Weights of a small image classifier: activation gelu.
Rows from block 9 of a small image classifier, named by matrix and row number. Rows with one number belong to one neuron. Each number is 500 + 25 x the weight over its row's rms, rounded and kept within 0 to 999. All counts start at 0. Numbers have three digits each. After the name is the row's rms in percent of the matrix's.
After each neuron's rows are labels from the 100 images, of 14976, where the neuron reaches its highest value: "strongest on" is what is common among them; "place" is the part of the image that holds the peak. Only what is clearly more common there than usual is listed. The data: rendered solids tumbling over patterned floors. In brackets: how many of the 100.
# fc1: MLP up (model.blocks.9.mlp.fc1.weight, 512x256), inputs 0-127
# fc2: MLP down (model.blocks.9.mlp.fc2.weight, 256x512, transposed), outputs 0-127

fc1.184 100:487527509557509497486492505506510524493486500513536536455470492486541453517506475511462474503560482514479497485495495497511511502468508492490503443482486460480458538473511469495495477500495506496486492503524502502529469530515522494506506508497535486514539494429466454509454540423499502503481525509480532514443497518487477522516485519486521483451494517479497526502505475487523497492486
fc2.184 083:515501531453485533520521484518462495492502525520469493508521476515466529529511507467508487484496520489495515501481493503476494505506552532458518576489521533467487503486519496475500489528460430528493523492497499512482498542483483520518496554521513535475510514541484535519491459507498513509486482536471450499481512489534495481519539528518475481507491481468447469524521507512510446482485
strongest on: count: three (60); pyramid (25)
place: middle right (42); middle left (32)

fc1.133 118:529498500516515538484501526546485496496491460469487456489485545476468470523525527476505464499477461457479518497489486509495526481516505490567481461515556544492524464462504498486510494512477504526480495503463468489523510486506473539519512509446509499463486519488486529494494478499514508525491510519530473467498536512459511517509519494528479506501497507466470492515498491500539532519528
fc2.133 116:477513499497527479477505479482488534478497531514485495518540452462499527506502473542463488489489473483472461517497476483522483510500487520507488498489478470494487471490474511510514476519518498493510493470506487499523477476472473464513491516540534485495529449507499490483555523527525500483503487491506487555491459451525512455536481473479517512487499490539521485533520510537485493510459
strongest on: pink object (44); its colour: pink (32)
place: centre (32)

fc1.377 096:507503519534495549496490492531491498460548535525537462494566470502536484484470529541473490475536504491538500488451516495446499458504523513485469510525478504514470512489528532489530481502507494525539541523495498542471498502504479496506483497524456520503454499496448485523523498455475497439512526513493524511517478482493500508505512520501495493515475510467528537536487517508490502494480
fc2.377 100:528490512485484556472516515518477529506480491498514481510496530534492467523495459511524494537522523495521506481539472528495510520523493456521446501488478514508509466504480455515491471515505518494499467467520490500486521547492527486459489529498539452465524502485472481490481509509543497561467475538486476537463471492533482537514496500515475512458483512461449502459514449521466450456478
strongest on: teal object (68); count: four (61)
place: top left (37)

fc1.159 092:488487530488510542518485478490489501524502504526521486465483534475489456524565517492496492477462521511442505484510491532487514499490508489467523473480543493519496499482456461476491494500484505496418528462479503517507511520529477504502514517505478527508498505489486505469498499523497532536520525564493509433517505531510495559506509461485520539485544493439490465510526504504538475527530
fc2.159 092:477479477463507458521510529515502472523489476486504544537484473504501490516476509463483539549509486510497481442490532519532499517471473489477488516496507480480503555538516559521508490510505475513504472492541437474500520486412520489484490529492533500476507519499525510493506491503492476499511467456495458513508507483454482454506473512509556481455522530543479510518495514522463488482517
strongest on: count: one (90); its colour: orange (33)
place: centre (31)

fc1.69 095:495497503528476468463488471511478489473477522515464459483484511502485519491525537494524544487497480487494524509522543506535512455501463512499537497477495528530510512481506500508536503517473483533459546570469491453499483511524532508501513519507507493448501558507508447463505507522483499476517543503497519523482502520479488480498503554505509524500525490482475505500523522508492516511481
fc2.69 092:517511511505526494516521524509498493516518519452513533510514487481555544523525530525511469490516526488522443515519484507442508540516485494516474489536481467450474500483456512484477522478490548470508464472507479520504540516491495486475454511510507532487508466482472534509509495487498521545517491572498491468506480485545486493494475471498490544467467517519500502507481440508518458533500
strongest on: teal object (77); count: four (56); its colour: teal (46); cube frame (28)
place: centre (37); middle right (33)

fc1.204 101:505495500502464509482506509467481536518468508508530478558511506512502543502479534499474492510515501485507510477553501491506470531511469476531518521497508512489447523520503454500541469464506467490487511504491504488513503474462495513518526526495469480456517491518536535534534477502494504506449475551478532556494480488539502499539536478450521539461519520541516491523518490464506580508532
fc2.204 108:516487523522561486507536456507539458490511515501547485467489494509500510500531491484514495506492494522480508534507496501481497460497478511501495476462492484505553461520524492476490531512477523520445504477504505543477474470512510523519471503495526510493491473544503523492494498523491509516514509478524484435478538499459483489494469516508493494524532478463483513485463509507519485499509
strongest on: pink object (95); its colour: pink (46)
place: centre (42); middle right (37)

fc1.144 135:502497510470458448540477503534506487518507538487529477531527496494509470506481485487501521472464459501465495519450499516500481481544535529448518581498515521552434500528495488485487489518518488514501488550531532518478517524486504501533498504493487472482478510535484497491526477479477515484544536493535477497510476475487477528504505520535500477517453512506498496498526517510409485505491
fc2.144 098:489508514508471536456572460503508491509488469509484494440490492500556448499497530462481460497505512514508491501542538536509536531467440500585515506499496505456527498497514487477514507486511473493508462516485511526548506554495474475496514454488456528514479486486496513518496525534492462511418478517509514504464483515544511490473520495488495469503513493489519505518472474535540516456533
strongest on: pink object (48); its colour: pink (31); disc (26)
place: centre (41); middle right (28)

fc1.79 107:493523483521484505498511528506487499530518533463497516432499470509544516489501504497503519511546479486494531437517461522506467495478493491534443478489500494507448500494495522452452512499482509525510545507485541517511515529530519478527453520537530490502528501479573527524507534545543527531486482508533454468496470515497546517501518514488501523487503508466489496525467493517497482518479
fc2.79 105:515511506514482529488434484494461540470489482485480538506472508474511529520466515481528496514496483489471491522477526513578533526512511477507531526529516528513552498485499468515478487503482482485511534486519505495530463510492494463487527503497523484501499509488494467527470480489475505521525505560530496535453485475512492518524464494517495491527473488504502504493503496518499511528565
strongest on: black object (92); its colour: black (49)
place: top right (37); top centre (37)

fc1.78 103:495471502514524458477524472456537517477507488501498519498493530462494520481485481532525519508473455482503520505534518540464549536524528514541510490479512516524529480515489537495496481493488477486532501503532507512482533480486479479514555479547556500515507515509529454531462504492499470511469521533464470471528514479504455458504488501458540489518528518520464494539524477506505496492512
fc2.78 108:488513509483455514538484506494485511495476476532473544482510503555508493523507532472483487509527518555479475484463491487554446470478496507476457503516439482498476475472508445507496513499507502491481453517507489488525455489516522508503478548525513501524494510512505546549543491559471456502507502487536499494485477522480518525501455515527518540494499512474495516479439480491488520487448
strongest on: yellow object (45); its colour: yellow (25)
place: middle right (29)

fc1.253 085:488500506530467504510503503462509528464506489533512518464466461532478478516512452470478551498511490497476495491484480496547480497481467525507494505472508478459481525504500497490475503501495474500535518467521486495459481487533471510496497493515486495503478491531452519531486521456501468531466541530535485516494450489520481508512466516462475500477531485523514515503549476483497525487520
fc2.253 085:521528511472471514519494504530495481509469524447488444520543534457491518484538544496524461500495511523480496515481459502485517510494508468504486456513519543486486461502467442475503444545566516518492526490482501504541517540504516479494483517470493498508488512517547471473500492481498482472516499483520476510453503484518495493511543505527504513485511511489536490497500526501488510514473
strongest on: red object (100); its colour: red (86)
place: centre (47); middle right (29)

fc1.355 097:548499556522452505486481479451540474512478475484481495470515508533473488494486502539514459544472479489531529474478560535506483500470521507534508458532515470525485505465510505537499496520470513508488475508522465498477519498479536500485529484497473489468472472517524517495515548495495524490491475515520574530512481426462511492512488503492521520490531548488491502492491477480546511522510
fc2.355 090:463519499474566469509527480486489514517549476500524480490512512552493515499555496480448516454537486512471464515491408462535512502503486515478488499508521529465473504497449467500475511495483460521512517535531475504565467476487482476520479501480475515504516538508469471525482512478455467477489476516477476514512501521518517504515480522509477484511507490533522517498494504483513512536533
strongest on: count: two (53)
place: middle right (48); middle left (45)

fc1.358 096:536493489507502491515527496543525511528463495471521523448530516523516471501459475498494537532481461477461466517549524483477511492496466513465526522477477496529478516518484511497504497485493549503514501549528523466554519529509517497522491485522494525504489522502527520519457529536482512564492485529481490507541484527499451472536476523476512540481475493517502491522491523510525500480504
fc2.358 090:529537510493475495486532525463465494513523507495459486527522502482503495452497526497517487495499469579495544518478510524491494518516509438502518506515508455452473473512540482485498483504499496500497461486490510486473521470535536483493490496515484481492482494494509470540510548514485487454518448479515510521496493515496471478464498490510533491538543532513526465543515530520454494502483
strongest on: blue object (46); yellow object (45)
place: middle left (36)

fc1.217 104:530461466492461542503488519500520492550471489466486462530489525495531497507468519476512529516488509463476534471515534502510506477479531496430544482504516498531480518491463469529488501500489500501493495495514491431511468574529520441520487526505489481496524496512469549502459493537457483516501497489516532514504505480471518507429501495548498503467509473530491538511499545513496495470502
fc2.217 101:501532506524554490481550480494530443512523515524514535479484483501431464506483468516542487440529462541513531513526516491494487480493489509497474481491495518496529504497511539506444527534479516483502485541496499546530482487475484505479490535469513499494503535498473457513506486498503513446515493494480497496492492530491512477476533526428526462534502508489531486490490483492478506514475
strongest on: count: one (52); its colour: yellow (29)
place: centre (58)

fc1.222 106:500495500485567506533479469547503478526461491512491442475517516492498456518502494490521500479477477449519528520496510506508487503494504504481527509501480500484487567537488504499510508510511474507543528479489494489495555522512510552492491529529522510523519531508464501451469450498519490469552546480504497560488498510456485459509526507460542542491501482533503472452503514484478519530486
fc2.222 098:505473497492451516511457480466518519499549525479494486460517536494503471499509498512506467501483480470512496516494473536520480516482484541495495480515467487492537449512521495472506500506495487533522503481527484442488437441509503459491567491495521501499509502538514475554531540470509531489533491509494475467511488530530499525495484491457482435525469498498492505517451512496503505500499
strongest on: count: three (51); purple object (41)
place: bottom centre (42); bottom right (28)

fc1.354 094:492524474492482453456505484523493494523458503530481493538517500481525491503510498519544522507539460499498479505517488492488510532505445536483483529446481499486439460533523456498485504520486508518507489527478539553472497522532524511509546511472525463523504525450511402525528514515527494509477522482510472462478510469506448497529510503524492494543498474484499480513438492478501524492482
fc2.354 088:543494492501508510477530516498463532445488497531489508437515509444506510523496534520450483469458539482474508504524526511494517470476557493538505477508497482478456507465491529506515476539496526487472528482484480504541480492506464496511469497512472558485500509531532549503490502496462552519506490504456508552537503485499520552473535493455496486522521530472490482479514508529483464507511
strongest on: teal object (96); its colour: teal (70)
place: centre (35); middle right (33)

fc1.96 099:538513470510467547497515481500458541469463475479475504490462538503496511501517521488509526512468477530481521499477467541479532496471513528491469454487475431498502474484538498488507493520509491510541509534470515468500505499485479512483496477532513497492507481463506538540520450466495472550479492525495521518542508504522489525525447520487531510492475491509471489489525467498466493444488
fc2.96 097:522520477499450510501495527442536500503519490519509513521543446501529498507534453495557544499478505507535500505487486459490461488517472529495492534566470558485524500503498501517476478487500528504518503493507476504505475531496487451503475447476461543593505537483509505520492547508490481467543485464500496517495435513496548466493515517485513504501528527493519489506495514486507502507533
strongest on: red object (91); its colour: red (79)
place: centre (34)

fc1.71 126:451526521548517498502542505526532502513521527498506504483502483516533491478515508505475553475526530514468493518482505466455516552469508525553486491502478456494481519546460498496568469483469500498496540503448496488532498480467513491462494490480509503487548483493509486521479504494517471468478461511474512483492517476444489530517500479476523527472525501501504538496524477465481491506491
fc2.71 147:508458474486427530498527526505493474469505461474473458515489507504515518437532528506502464490575506511501522470489481546518489495552484502499507501497505542507447514543475426504520483507535487522525538523521466495538508481470505488510461504501501481494500514528493528498494503510488508485504481459506539452494516500468498501508499469536515510493525517495545460476477554525492506496527
strongest on: yellow object (99); its colour: yellow (74)
place: middle right (41)

fc1.424 102:503472520486529518508508476529529526495516496503504542494522501547490551484485480486538501495500480499569528486494464508478492557486471495478508477515501499458463489517529525533498432502541479516478501497501481477547484480486493480514492548452513536474566507498532539506499498493483498480493516482494557504529488511516490455523538487489481537457509516510523517492460524446499518512514
fc2.424 097:539516464521481524522477487490464521505524491546501458508486498521505477477546509495425483521496508511465511468503472461503523444475471503518493497486489485538514471422482495483511471489481550489514482497502500505507520476463485528435512506520492501537532460501504460471520502498499505487487510529516478446489547512492517485485499479458525488493493499529502459482522496527467509498497
strongest on: pink object (45)
place: bottom centre (27)

fc1.494 102:516523483521488504485504564474490542480483521516500466528546475531527514544487449511515467539515484497507516542447536493506497533498484478481509498519478462473461502478480497490506495528531504522476493507472514519476511498507504470541548514479518516540515501497524469512455474544535498510499517488504513507533490480519472493493510488558537505558509482518491500524469514518524506460521
fc2.494 106:486507548476502486511504490485455472500463493521490518501511507479497505493520448508474485476512509521510465480520508471509544507447473524506514557505518525521498526514521487496478508517473515518534533526545499443503526478483484529514483420538498503474452495504481498448504503473439484484531489498513507515481454499474493491502506510496504493478512543482490480490511481520509546517490
strongest on: blue object (93); its colour: blue (71)
place: middle right (32); middle left (30)

fc1.258 093:489500472542515517521513504471477539487522494495514486511469536531530506499523489505477519510509517530485485555488518474471489499486517514451492546489497545524482533523500466475514493512530478444493521477445514537507555522489504511507510508528537515502491508479521527480484541512534505470452501512489516489455511478553490474481467485514498479469469535502518502460472451484471503479523
fc2.258 086:460492537469458455518510500499480492493498464488501550509508490491485507472481481498545482466517506486506521486449496511564502519493501463493552484508476472475463477448484532535518488520457536496556507518505501470486475489518490489521454491467476474520525504498485503511488519532524497512573515478492506510514496466476543527519548501531498479517527508483482506502531538528546500517454
strongest on: count: two (60); black object (45)
place: centre (53)

fc1.86 105:497489507508492483504535468491454494486495521562499505485504513483488497523497471495507531535510506564514493477510520498503461505503520510533524500494481499505494526526473502498566501498528485527494468522518498485521480454494478513552525526484492512532480552485507467509500490470542483505504503482488516496498482467558494450446492470494492519519525517517497493526538499470506474498525
fc2.86 098:483501481496484516477511515514512527480507518497468465451535511542519502504505540505475460461476486456520530509503543487507558531436515505514495514476464492484530444516481483467490491519501497481516521464460491484511503500496526498495471505491499562495531442496481515515494512544504474521496504541505494482514527505523515511519508436479505458495478480412513516473509537486518514492523
strongest on: yellow object (61); count: four (47); orange object (42); its colour: yellow (31)
place: centre (36); middle right (30)

fc1.80 098:547508478552500501524548481524472558522422481502507428496485510510523545501538509519512500476437495502484525522469493495509551523517504523483484536473492486493523502487490533508492522520505486465466565460521495493444517510478471532466452500540486502500428518487495537512518492456540503493497503486469518489446438498485490498502478533554499496509485505509473464481477504477520497518504
fc2.80 099:492477490494466511443484527513535487469513473537505500502514492515482494507504462506493511507526508515508506504510524485502475483500480538475517494504486490527475458508509497489471452493529465537516461557508502535517499508535551476496538468453518473538516494472523480500506521555517522488538505499545522524524543491524495520499505502491556515472540519455499527506508514524488519442517
strongest on: red object (97); its colour: red (66); cube frame (29)
place: middle right (32); centre (32)

fc1.356 090:517497507507515499535484517482549467510462502532538526507510502487542577526499525535495446513448493499516468502510474478485512501490493494502462489483523464496478519499454466525531507481520503517503443497532522465442498500511484515514498510516484493526521461505502454487514532460495479512472480533479484468456480493530532485450525513466512457528502539491510468509505538545493439513484
fc2.356 083:465517536496483511528524478467544476469512525492477525480517471494494480516487470465476549482507484455492557518518486479479488503455522541507568552503492482494488495487531516545477481465478500522517510480498501529513476502512492485471478474494503529468489500519489477512491512530516528493486511474532486486491515466476455500537483485493476467496484471490527541490472474470552530527525
strongest on: count: one (69); its colour: grey (27)
place: middle right (46); middle left (39)

fc1.495 112:477490498538483537484469524493493521488512553520545489500560504487527478505560532492466503507509464495490493530495485497543494472474535568538462514500504511500464460511510493518463544499471480453558498516526518556487548494503480505468505495511495504487514507523461467487523478501454517487502521532496533545507516497521503538502547505471480493477526501491427513529499504540496532506500
fc2.495 103:503474462486497489507489519503506529512511479479538522491497499472508492515513505503486494506513515567524497451502495515485500529556491492533487460493476529475486505484486463484500483514513499470538556516494507509474481499474520538529508519508477507488516478480489499486482520436494532486488504480533519505446492493525488513483547520536473481466496498492469526463479509514490496486462
strongest on: count: three (66); white object (45); egg (25)
place: centre (28)

fc1.93 102:485465537525515484519500448495485498521491489477510510553493482500526515465501525504523512505511484504523510498476488492496528484534471498452516496447506534484484464506517513448508520530506483486457480500487508530500491457539489514521549494480538517491539524509525484462528488507497515534496519507510491478510511492500530474473512530480487524484552479527464491497502488523470510529514
fc2.93 100:530515484498531502453484549467515508458503531497493487486546534509519510520488533512474527515538482482515468496527504553470490512471494496524480519537489443496502526480472546522514491511483551537511530530481522465451487519496511493520498531495446498501481506476516524519512458473488447532486513525487518514484493493504474494524475479523460554498481503523528461451487532529458507503496
strongest on: black object (70); count: four (50); its colour: black (46)
place: centre (52); middle right (28)

fc1.326 084:472511491482519504515464441511536519503485530489480528519458472489520517478541479484553490544518469548518517508495512504487516492521465464501463506484516507492510543538534485512502507520479517548426487546453500494470533432488491491491509513477541492522540516500476504517524481492499484465484458500522481538481521487504531496500515468443502472491494516492530508474508503512487486504456
fc2.326 086:508477514509462524538521514499477495482525526492523482500538536527499467532433546515471458525516519440472500483498492482492475508484491488479521508524533516464500493524535505515484516475530453469547546497472454524500498554487536541524493492486465517470453484471551541468523486455446512509494529499485524502503516473426495502478498537551454520504521508517511506510525480449490513492489
strongest on: black object (54); purple object (50); its colour: black (42); its colour: purple (39)
place: centre (32)

fc1.265 106:490496504538546529466479523509487444541540514521501506541490475510518434488553502490469520453510520508485490490509515480488552483522463505511498542495464512483486472477518522521471525547507472497526529504541582515501486491508512476497454424529499477499545478484499485477496482496465482453501499515502552492518499538503479496485487496486490499490536478514514528508492490519463505496526
fc2.265 097:541509487505483510508516520491474538484494509540501522517527502500501484492537514516469512494503499507528448477478519490480479502541562494520477491490506459511457565498479482455563491487507536531476511537545427488523530482510504480487547509527482498455454495470492474514523501459509520509492486515487495538474480509480488524479510509503501517508456499464494498495495491516501531503459
strongest on: yellow object (58); its colour: yellow (26)
place: centre (45); middle right (35)

fc1.70 132:561476487460499525484528479514510516523442519552496530482519522486479508501494491524515477475462514515522524533514514526530466495486504522456449476499462522464544519489501510492492512535518484519504526451505493472472487528537464512535477508511515524473427505498502515498459490474490463504492514477500509464478491503538489496503448536517459497475498471525463448500501484539529518486542
fc2.70 139:516548528517458540487526500482475495487487497489506435540514466523523521469459500483474527438523484527468480501525497483499489504508504474512552511500513491511472477502496511515510522506509499492486513521507482472510509478511507479506471524482501519511525574508556513538511519473542509474507459501494491505541495522503513516484539488510494511471530463436562553485489543479513491498488
strongest on: red object (99); its colour: red (79); cube frame (25)
place: centre (39)

fc1.378 088:497480452468558543494474497519499515475483453454503494520474517502502530475498460506500511517504515463495537474503482473531495541464505448446469525445485457482463458513507494508499495543520528525504487482503493459500494454475509504492521507513549501496477501436526495511492514488547507480495464505471514517506481493483493503507501496458478532532500524442535518521447491513488542479478
fc2.378 086:522468533505508458524496509488494489460509498528484522515504495482486514520471502506505526452486517538481434507488496511508495421523543532483509438450479497480519518449492507461522508472508555501485485486483515486499522505546493469510538488484521504516467541485419510489520497474492488492522494509473557504509522481540500527487505505510445481497501504543481519496511492536518451522513
strongest on: yellow object (85); its colour: yellow (76)
place: top centre (31)

fc1.187 088:471461508469517500521517524532504484449484516471504497481500491490526527506517554489497465471487464481467477492495483497506519561457470510468457482522489475509512514521565504485495477460491435528532512487484520488469461499514493520498487492518494530495507460488520499479455475526468468495508472516495498502518512512518510514500474488470496494462520485495506501517524535495510468484436
fc2.187 086:512490485491552459460439468501475498538534505497506493530456502495476476503507429497523536481469451530510536477479527468468474474505533518447537538519503527481497484502485545517497491506482522478507515488493490490475497516475520490474475513491519517485506509497463506526521488479487520485494522517469509498515513502468491459521546506502558517525510503559513482497502500495444491503496
strongest on: count: one (61); its colour: blue (33)
place: middle right (38)

fc1.114 103:469449475479501527481521503516492430533494472481496518501504463527505460454502486494504528525531492481497495499493522496481490492503511501495552495475491526468533516501486475505522500531536500463476500477500492485506502486520507510509503483477496507473453523486527525457457486504516493537480536501497495438486532498484529514478517526517530485543491508529549535524469472494483476510515
fc2.114 095:503515488525512451511501489473505488471479505489467481489543545540524541550490465495540510459497498512522491458515481524478484459512541484536502504502497499509472528515483532505502507456456474477479489503482496475474502513545531489488523485509539448538518514467482522508528492475487521504501496515517489540497478476500518463484501462506507517498516473515494507495567510491514509444436
strongest on: blue object (89); its colour: blue (60); light from behind the camera (54)
place: centre (35); middle right (30)

fc1.407 079:496481485472514531486508515517490517498454512495521507511529484506505477517504518508502476521526544536459506525522511497498518481516554494507530531523474509475450547531493531493484561473430494543527529501544531476494494519499495497532492525500519484528577466532494502505465513502475521492476502552511484500520540534501544480477459500502507506515474515485505511495472511488495488480479
fc2.407 085:521491522530446457502455509479528486511531478478512454502472519516492482496502493480528532453512424480530527476490497484473527511501495503493460522497481524520530502477513476455527472509530495495499514513504561517503487530516486545462539464482466511463445482491504515493504472525471474469501474489507526479490489508458474483460529486501518500482503518473492468491524494494504523474497
strongest on: count: three (61)
place: middle right (27)

fc1.480 100:535472469488459544481506454485483485501491406497520448473499503499503482518490476483562510526491485487498486503489489523529473482488473512494539534498534478438538534482485531516509456502522500490518472481509451548510464511490503455486489490499514499527508542507486510455509515520487471513490455498444496490473496485494467474457483492508495510531506541452477466482490527488507484480479
fc2.480 092:515475483515527468520467505503514535539505505536479548527510504483476557481530515505495481503569476493477501500505563490479553549478499462522505483496493522458479462517547457521528488509517500473494504491496509465487524460512516485500469489501523521520500476497516470526493460498469489511513516459540471458499528512520526537519486535475484488453492488496518535540490471531494490478522
strongest on: red object (100); its colour: red (78)
place: centre (39); middle right (35)

fc1.252 090:519532535511514502489509495536453433522453539509485466463493504524482537492507526445491501485474495491501488501485484508483491476481475514465483484507508490493493485465478505526485523509512488561493514494481477496494503508527530465464474483472512497483471474531511498494526483503494499506480495472502498487493493492473479447485501532472545500478513557486563500494538508503505475500528
fc2.252 095:483510530498470437515561483514513527509486511483506502532513476522480486501456516560493498530504530503490533498495502515520508533462506487479479500515494509524502536551491486530450490517484493499479493536508468493505472513508480495515486493508546474503511485536457470533479501486516475498504495470476531512526519515461491486526503483497466472506493515482517552518433554491480529513501
strongest on: count: one (99); its colour: red (38)
place: middle right (64)

fc1.118 109:516517527484560480495467486478477497459515521485516481476503494489510515536447494498501497509516488461538497500498513531509564520516475502499471514501502539521518488504500512479517480466491495520495493508500439479471508485504449493460505505472481520523504496522527482518518506502462490480475532467518492450530483495506496549487530473491480481502505480499535441506488479513539481506469
fc2.118 104:503535518455489516506486519473493519535505521475466563485509498506446504466484495489494493495491553530470499481488495508528460448492500469480520496483489491455491530533514486521485558511518514477515486482499512502509448507483515508537475465514551498479488485524496481484435514514490511509524497515525499481493537491509497487496519475511514483474484487505534560513489476498477471498483
strongest on: black object (68); its colour: black (32)
place: middle left (30)

fc1.177 101:522493471521523507502545502499466562483506490492486541475506502538543489496497520499498507497488515507458471505448507516474528533487524465458462506470496495503511467505491514476468521478468472523493531458428456541495507453496518491501519549510454474480497518489498538486478496537484504521481488493532522505460489517532481516494524510509498492497498527492523473536476514550516476501515
fc2.177 110:506524513514483524465489506496510502505516493502493479527477505493454532517505495522521499494491462455536513491576497461491471539468492490475530472490521501533513514527496486526457499497512539529529507514526508486554495485476486493500509484496533507562472454531548490504499510433503507536481489485478471477529485474488513488492475492516507491506515492503493529522489492499499509521519
strongest on: black object (81); its colour: black (49)
place: middle right (30)

fc1.502 099:523511520532489508499476508520504510482474505468493459458482488502547482516495491483533508489473484532505510508514502518481514482509514465524528529508466499525513504550509442542534481507531506524476522473476504522475538502474491506516521514487548467518469518476535510526498479493490479476516544507483451548501517481475478481517500494491570518499494458477463496524525484497477519496543
fc2.502 098:503515520489527523495503468499509479504485507497504493476509530487469551510498557536495503553485476453517511475479554502515539510482518536515462461489514513475482492490508500507523488469509504473519487542524492495523498466536507511514498482554516487516503499487425504456552527493505530475496473505484507500505477508522496549490520531467520515507470487498518522472480536472477525476476
strongest on: blue object (59); purple object (55); its colour: blue (42); its colour: purple (37)
place: centre (38)

fc1.281 098:477475506483484486544497507485533478485518485526522494504522497482537518501452456518514476485480469489518535505485533502534478503481533497456502480482484523499460516518527494511495490460530479495506464492472482510517505495517537483541560505499488529482506486493502527502493485517480451498503486526468477521518501529490466510499526487482530482506524494476535470487536492460471497543537
fc2.281 089:515515492524533506507486468523465471525473477467458543476473472506487543440556504426497543516518493495496494499477451508460505517498469537520484481510489530491527490515506474518517488522481530520492508536478521508501483517510487522473430494500517503548516509488484471454474509506510493529497533474520484505502489495518484498492462552463495486550469493479488488523447482502564524494518
strongest on: count: one (64); light from behind the scene (54); blue object (44); its colour: blue (40)
place: bottom right (36)

fc1.233 096:507502551506483496536512530463470497542516494517514512509486513515547537483512464496489503520480530526491471492516502491445518517505494510523521494480483454466501527470476509515473473507495489520445517493524443494473466498467490517457482490524508500534492473456525558511514500525516490520524529511518486493483501544421514548542511481495514505461507467473464539502517472548507462452502
fc2.233 103:459489483500492520476519502505520512493492485500497510503478486508475468469509483508514566467499493479504503525492482487490529527470516543479531516490528504533482458529532508483471508486527532485541503509488501510496497476524539480491549501469498465489517514548482472468490546518484557490501528506527514514506542467545493478505546519533477476455530535543489478473438508470494515495515
strongest on: yellow object (42); green object (38)
place: middle right (43); centre (36)

fc1.220 092:529480487500466499504492501482470477493536509483523474492504567505550512519519503488500505470517500529463475512472509514496554504506495508484507530472513546510541546453511538480459563468504554514480463455505491509479441506546494520515474490454520500539508501464501496492512527465498497500508529521550521473501529480516495489488495499473499492472513507489495496489534469491532471542516
fc2.220 088:506507550504514510501535479496509501526501492497512541519516501499477496485462485537534523553519490469530494490475486474471493512568517505488479525522467514517507502507478457512557473506517465485523500472536473511488537499507532485485529498538495477475488500499527518521506497532501493496455471505456505478492513475474443519503511494517514491562503493518480448521459538503466521485470
strongest on: count: one (87)
place: middle right (47)

fc1.219 107:501511539491461497493478501516504504501513496537462446559505475503527493512467445556473460538473494469494510498496474502479500494496506532529505451466449488494521525475470486506523483521514518526488462519488498514496479506493469503495507511544469491503493475506503511476527511536562493529462488504465479513500493481514476503491458483478497494543482507463494503508545459510495457438450
fc2.219 086:484489478507525485514536462478517493540499500514532553480542513500502477484531518505512493468482502562506501505502550463483536504455487495459510491543504502498517482488518521513505516469460501495483503517520508516497489480517499496480538486506487476524481531478518476489511482508482463540496488479549495489541486501479514482531486524493486482480469483526462525540460528486529524478532
strongest on: pink object (50); green object (43); its colour: pink (33)
place: top centre (35)